A small segmentation model, trained from scratch.
Model: 48-pixel images, encoder norm layernorm, encoder patch size [2, 2], decoder norm layernorm, decoder activation gelu, decoder widths [32, 64, 128, 128].
Training: adamw at rate 0.0018, 10100 steps, batches of 192.
Rows from block 5 of the encoder of a small segmentation model, named by matrix and row number. Rows with one number belong to one neuron. Each number is 128 + 32 x the weight over its row's rms, rounded and kept within 0 to 255. All counts start at 0.
After each neuron's rows are labels from the 100 images, of 14976, where the neuron reaches its highest value: "peak on" is the class under the peak; "strongest on" is what is common among them. Only what is clearly more common there than usual is listed. The data: made-up ball-and-stick molecule models. In brackets: how many of the 100.
# fc1: MLP up (encoder.blocks.5.mlp.fc1.weight, 480x160), inputs 80-159
# fc2: MLP down (encoder.blocks.5.mlp.fc2.weight, 160x480, transposed), outputs 80-159

fc1.6 [ 77 151 155 143 168 130 165  49 118  61 124 151 162 144 135 134 105 149 126 136 197 159 152 155 130 104 136 129  88 136 106 128 114 136 153 151  72 109 119 186 107 115 168 162 196 147 126 117 175 152 160 159 169 162  94 136 121 103 138  78 151 153 180 131  81  86 135 108 123 116  92 134 100 108 194 130 109 140  63  89]
fc2.6 [141 192 150 121 155 201 166 123 121 150 172 134  89  72 151 140 105 118  95 136 124 182 183 113 134 154 141  75 112 115 117  97 152 148 108 146 111  98 144 110 151 155 116 116  87  97 114 167 114 157 120  79  98 103 113 170  89 174 176 158 103 103  82 163  88 128  83 139  68 101  73  91 124 139 131 166 125  72  95 161]
peak on: white ball (95)
strongest on: space-filling (100); balls: three (35); balls: four (33)

fc1.120 [154 115 173  93 138 113 181 138 102  64 135 129 194 129 150 120 108  82 115 127 166 149  92  66 112 182  81  75 107  79 116 116 120 134 149 157 118 149 113 120 132 115  91 126 157 123  69 162 105 163 132 139  88 148  95 130 109 149  92  90 132 137 151 152  68 124  53 100 115 154 108 164 155  98 111 134 209 128  88 179]
fc2.120 [148 134 144 110 152 133 167 109  84 137 145 134 105  91 151 139 108  91  98 134 142 114 113 151 101 162  59  98 133 162 135 133 166 132 135 161 108 131 152 138  65 111  93  99  48 127 121 164 165 100 158 149 127 117 158 117  83  83 134 101 121 132 116  98 108 145 179 130 129 117 119 190 115 146 203 162  68 111 121 127]
peak on: white ball (67); grey ball (30)
strongest on: space-filling (97); branched (82)

fc1.146 [ 98 151 190 137  77 135 149 147 130  43 137 158 146 163 142 162 106 130 106 144 163 115 143 107 119  97 119 100 133 139 153 118 146 117 157 153 113 107 179 189 155 149 104 115 174 134 124 173 158  67 186 146 127  70  83 165  97  84 138 103 112  56 155 137 238  95  86 125 127 135 153 105 154 140 128  82 147 126 117 113]
fc2.146 [ 82 156 130 118 129 173 152 178 163 142 159 151 155 134 158 134 137  90  92 155 107 135 181  82 140 123 158  78  70 105 142 110 129 123 142 105 116 143 200 118 102 134 148 116  72 137  99 244 118 178  74 128  92 118  82 140 116 115 120 107 106 124 171 193 132 113 121 158 104 117 137 173 128 146 171 110 106 103 131 139]
peak on: white ball (96)
strongest on: space-filling (100); balls: three (34); balls: four (26)

fc1.257 [113 183 150 155  73 139 174  74 113 106 133 112 160 121 152 132  92 109 107 152 118 142 129 130 154 147 160 137 133 141 100 114 108 116 152 116 151 115 133 114  87 122  87 157 198 184 154 203 114 144 220 165 135 111 153 147 140 136 121 178 105  42 116 120 147  89  77  78 110 154 157 128 137 127 127 162 150 126 145  83]
fc2.257 [104 113 148 121 118 182 127 161 129 129 140 150 159  59 113 126 151 157  96 140 155 176 207 106 134 128 112  92 132  97  67 159 141 154 171 196  86 126 153 125 160 116 117 122 148  82 126 120 111 158  83 114 128 224 164 156 125 183  95 110 120 128 155 153 130 129 134 146  94 110 120 185 140  95 180 157  93 107  95 147]
peak on: white ball (73)
strongest on: space-filling (100); balls: four (33); balls: three (29)

fc1.151 [151 118 125 149  63 132 137  95 140 128  97 120 129 105 140 110  82  96  99 150  94 165 136 140 102 128 104 126 163 111 131 113 132 166 139 156 145 119 142 141 165 123  94 111 151 164 138 145 121  91 116 144 107 115 185 113 129 179 179 104 143 105 125 144   9 130  89 112 144  65 146  97 111 136 150 117  51 113 137  65]
fc2.151 [ 47 104 131 139 172 177 167 163 136 116 118  80 127 130 108 130  54 160 138 160  98  98 203 146 137  98  81  97 118  90 137 125 140 123 119 147 111 137 158 110  99 139  89 136 170 120 148 181  99 166 104  46 133 142  89 169 182 146 107 102 116 196 121 158 106 127 121 163 121 136  89 172 148 101 179 139 116  69  96 113]
peak on: grey ball (80)
strongest on: space-filling (87)

fc1.417 [108 126 138 166  73 172 141  57 119 103 149 122 111  28 189 124  77  79 121 151 152 157 182 164  53  23 138 158 109 117  88 147 105 128 177 111 144 146  92 133 106 176 140 124 167 140 120 115 151 200 139 126 138 141  82 146  96 123 124 103 126 119 120 168 129 103 110 121  81 219 170 106 110 126 108 160 112 134 132 127]
fc2.417 [140 195 135 124  97 149 168 102 159 111 112 142 125 175 147 138 100  66 112 157 103 109  91 138  65 128 115  92  92 128 147 107 152 126 165 137 162  96 185  85 127  67 129 140  81 177 102 143 172 178 143 110 144 131 117 134  82  90 140 146 111  99 160  98  68 130  82 183 187 154  87 104 105 106 151 135  72 115 147 113]
peak on: orange ball (100)
strongest on: orange ball (100); space-filling (100); dark backdrop (80); balls: four (26)

fc1.14 [ 98 119 142 154  81 169 138 124 145 129 172 116 153  44 145 123  88 116 134 150 154 127 143  68 133 178 145  80 106 130 129 160 149 122 176 137 125 122  72 135 145 200 162 101 163 156 108 123 147 117 164  48 180 133 143 106 166 128 105 161 107 127 151 212  89  94  19  97 132 206 168 125 108 117  89 164  87 142 116 191]
fc2.14 [155 154 129 123 107 120 137  97  91 126  75  92 171 191 120 133 124 127 129 155 124  90  65 141 102 175  93 136 121  89 143 142 146  74 179 135 233 122 136 141 149 100 116 130 139 175 102  84 166 119  97 132 123 163  74 132 115 129  85 126 142 156 161  93 109 124  99 130 172 143 107 153 110 119  86  40  91 122 148  51]
peak on: grey ball (61)
strongest on: space-filling (94)

fc1.44 [131 192 122 141 108 166 132 108  74 100 178 119 105  74 111 131 158 144  96 154 133 156 209 134 113  51 124  74 106 133 102 167 152 120 170 111 184 131 125 121 127 225 116 158 144 127 146 134 105 162 115 135 134 131  87 152 104 149 112 113 132  74 116 166 155 153  66 176 140 155 135  74 124 118 167  89 163 131 155 142]
fc2.44 [157 135  88 138 134 153 160  99 148 137  75  94 168 167 113 140  91 105 171 162  91  99  92 155 130 133  97 147 122  70 105 102 120  80 124  77 187  98 140 128 126  94 124 157 133 181 121 116 135 140 127  97 113 161  53 149 124 119  56 118 155 146 202  88  85 126  80 153 193 128 111  99 112 150  99 157 137 100 163  38]
peak on: orange ball (42)
strongest on: space-filling (100); dark backdrop (77); balls: three (34); balls: four (31)

fc1.468 [114 144 125 122 140 162 142 153 108  88 125 154 143 126 106 113  88 143 133 141 167 110 123  91  93 103 151 136  63  78 142 154 173 111 161  90 174 115 126  64 122 171 131 122 128 100 136 102 139  98 154  90 110 171 102 153 107  71 117  92 115 149 192 126 142 149 114 162 131 182 122 206 128  94 129 167  89 119 120 152]
fc2.468 [206  67 161 138 154 132 150 126 207 143  94 126 170 125 129 141 114 133 160 122 177 185 119 102 176 146  92 115 135  79  90  98 120 121  85 119 124 129 115 153  79 162 134 136 126  91 174  75 184 160 108 162 103 116 169  98 104 116 124 130 110  82 202 129  58 122  33 107 127 137 189  55 107 160 137 112 170 123 126 142]
peak on: white ball (57)
strongest on: space-filling (77); yellow ball (72); balls: twelve (42)

fc1.67 [120 119 144 164  80 152 123  92  61 114 174 117 132  62 170 134 104 150 132 160 152 151 180 152 151  36  95 123  67 123 122 163 167 151 108  81 161 131  69 184 118 154 183  70 126 121 155 107 133 204 154  99 152 146 116 170 113 127  93 130 149 124 181 160 181  94  54 125 116  85 123 126 144 152 101 118 162 107 148 143]
fc2.67 [126 213 147 123 110 154 150 120 141 119  93 151 144 181 137 124 129 110 128 134  72  58 110 173  84 153 113 131  72 151 172 123 139  78 156  54 166 124 137 119 145  66  91 135  98 176 111 170 154 140 116  71 107 118  97 117 143  81 126 121 148 116 193 181  99 124 179 147 191 114  86 119  97 120 172 122  83 120 173  77]
peak on: orange ball (61); blue ball (34)
strongest on: space-filling (100); orange ball (66); balls: three (34); balls: four (31)

fc1.433 [103 102 153 133 144 133  83 133 117 133 112 175  99 163 175 129  13 119 124 167  84 199 139 163  96 151 141 124 129 149 129 150 101 102  93 157  61 128 145 169 141 105 122 142 181  95 120 151 133 135 222  28 164 173 138 133  47  86 108  92 101 130 141 123 168 114 136 108 116 170 139 138  94  98 144 122 180 129  92  90]
fc2.433 [113 136 125 160 150 172 113 177 178 172  81 118 196 126 105 137 129 119 117 100 159 147 152 162 160 145 157 136  78  82 194 179 103  98 136 149 122 114 105 141 136 131  93 152 111  96 134 122  96 111 120 128  79 177 141 129 114 165 109 106 142 133 112  97  74 116 111  82  99  91 137 149  86 138  74 171 156 117 136  95]
peak on: white ball (86)
strongest on: space-filling (79)

fc1.133 [113 123 128 123  98 169 104  84  28  85 166 156 155  65 137  89  85 115 127 130 116 170 193 110 127  96 163  72 136 109 130 204 152  94 147 119 108 118  91 154 130 135 158 104 132 150 122 160 143 161 111  96 123 132  49 125 143 118 146 170 113 123 128 149  99 155  50  86 147  99  78 104 135 138 117 176 113  83 148 154]
fc2.133 [109 102 108 124 141 100 170 125  64 141  65  95 198 173 118 144 145 176 162 130  92 106  64 142 128 147 122 157 121 129 176 153 120  47 166 107 198 114 124 170 170  74 159 144 131 179 123  81 107 127 124 127 135 154 105 103 124  84  73  73 115 144 190 114 112 125 116 130 184 132 133 160 111  87 115  60  77 115 145  66]
peak on: grey ball (71); blue ball (26)
strongest on: space-filling (100); balls: three (42); balls: four (32)

fc1.318 [124 151 158 159 108 181 119  66  89 106 141 139 115 104 131 118 117 128 116 134 231 116 182 167  95  85 126  88 144 106 137 139 122  95 136 155 113 138  85 156 119 161 117 144 201 111 148  51 101 185 167 168 175 132 106 158  69 142 104 122  83 110 153 152 150 123  70 133 143 174 155  93 100  98 151 155  93 121 144  97]
fc2.318 [124 119 125 147 178 131 136 126 126 102 152 131 106 141 131 108 123 101 155 112  96 158 137 148 154 116 144 121 115 157  79 157 104 117  90 132  94 110 146 138 122  62 131 142 101 149 158  94 104 117 174 126 203 160 149 117 109   5 160 104  91  81 139 139 133 103 134 165 185 166 118  95 139 127  97 190  71 111 147 123]
peak on: orange ball (57); yellow ball (43)
strongest on: space-filling (100); dark backdrop (90); orange ball (59); balls: three (42)

fc1.461 [138 199 158 140  45 147 157  86  41 136 130  54 157 154 161 108 113 118 142 173 101 147 158 133  98 138 142 130 170  65 137 131 101 104 143 159  87 175 157 137 132 146  94 146 159 147 116  98  71 150 176 118 117 144 136 146 144 155 101  63 132 119 132 182 149 130 110  92 160 146 139 117 132 132 128 102  65 183 171 109]
fc2.461 [ 53 129 132 132 118 130 101 116 104 146 174 107  84  96 125 116 147 122 141 119 117 146 166 155 126  62 125 100 182 174 162 140 130 145 100 170  62 131 125 110 110 102 166 124 117  97 143 165 147 147 163 120 159 143 167 133 179 102 163 118 114 169  91 206 187 128 132 143 112 161 135 196 174  91 248 165  97 130  86 176]
peak on: white ball (66); grey ball (31)
strongest on: space-filling (97); balls: three (43); balls: four (27)

fc1.427 [ 85 124 151 147  26 142 114 120 102  91 142 166 117 111 157 118 103 155  97 132 183 135 212 160 189  42 159 130  75 151 121 145 148  88 155 131 197 128 121 149  99 165 150  74 140 125 118  70 134 138 175 180 123 108 191 159  83 154 109 135 136 148 121 150 131  81 107 121 140 148 124 132 179 153 178 144 107 153 153  58]
fc2.427 [113 214 142 130  99 155 125 101 148 153 101 119 126 171 149 125 115  49 102 152 102 110 102 195  66 141 125 103 124 116 140 106 160 116 141 147 157 108 174  80 132  56 127 140  93 189 103 159 154 166 146  53 140 181 116 137  96  95  96 141 149 132 126  70  58 131 124 184 187 138  65 122  95 133 154 184  47 121 157  97]
peak on: orange ball (95)
strongest on: space-filling (100); orange ball (95); balls: four (40); balls: three (29)

fc1.376 [135 125 139 167 100 143 123 120 126  86 175 157 101  70 144 102 146 133 108 149 216 172 170 137 107  31 127 119 122 134 123 206 142 101 117 108 173 126 129 125 119 180 102  85 145 121 123 105  95 163 154 104 187 152 167 165  56 135 125 105 108 123 179 147 140 138  62  97 154 186 125 111 101 133 157  76 134 144 127  81]
fc2.376 [112 135 119 135 125 151 155 120 176 139 109 155 149 159 136 135 111 109 127 128  97  78 111 199  89  93  69 174  67 114 151 128 109  90 127  67 156 112 133 116  98  76 112 157  96 214 133 192 122 116 129 162 136  76  97 127 127  77  83  72 141 136 180 113  89 113 123 183 199 124  80 146 112 143 129 229 124 127 168  80]
peak on: orange ball (97)
strongest on: space-filling (100); orange ball (97); dark backdrop (87); balls: four (33)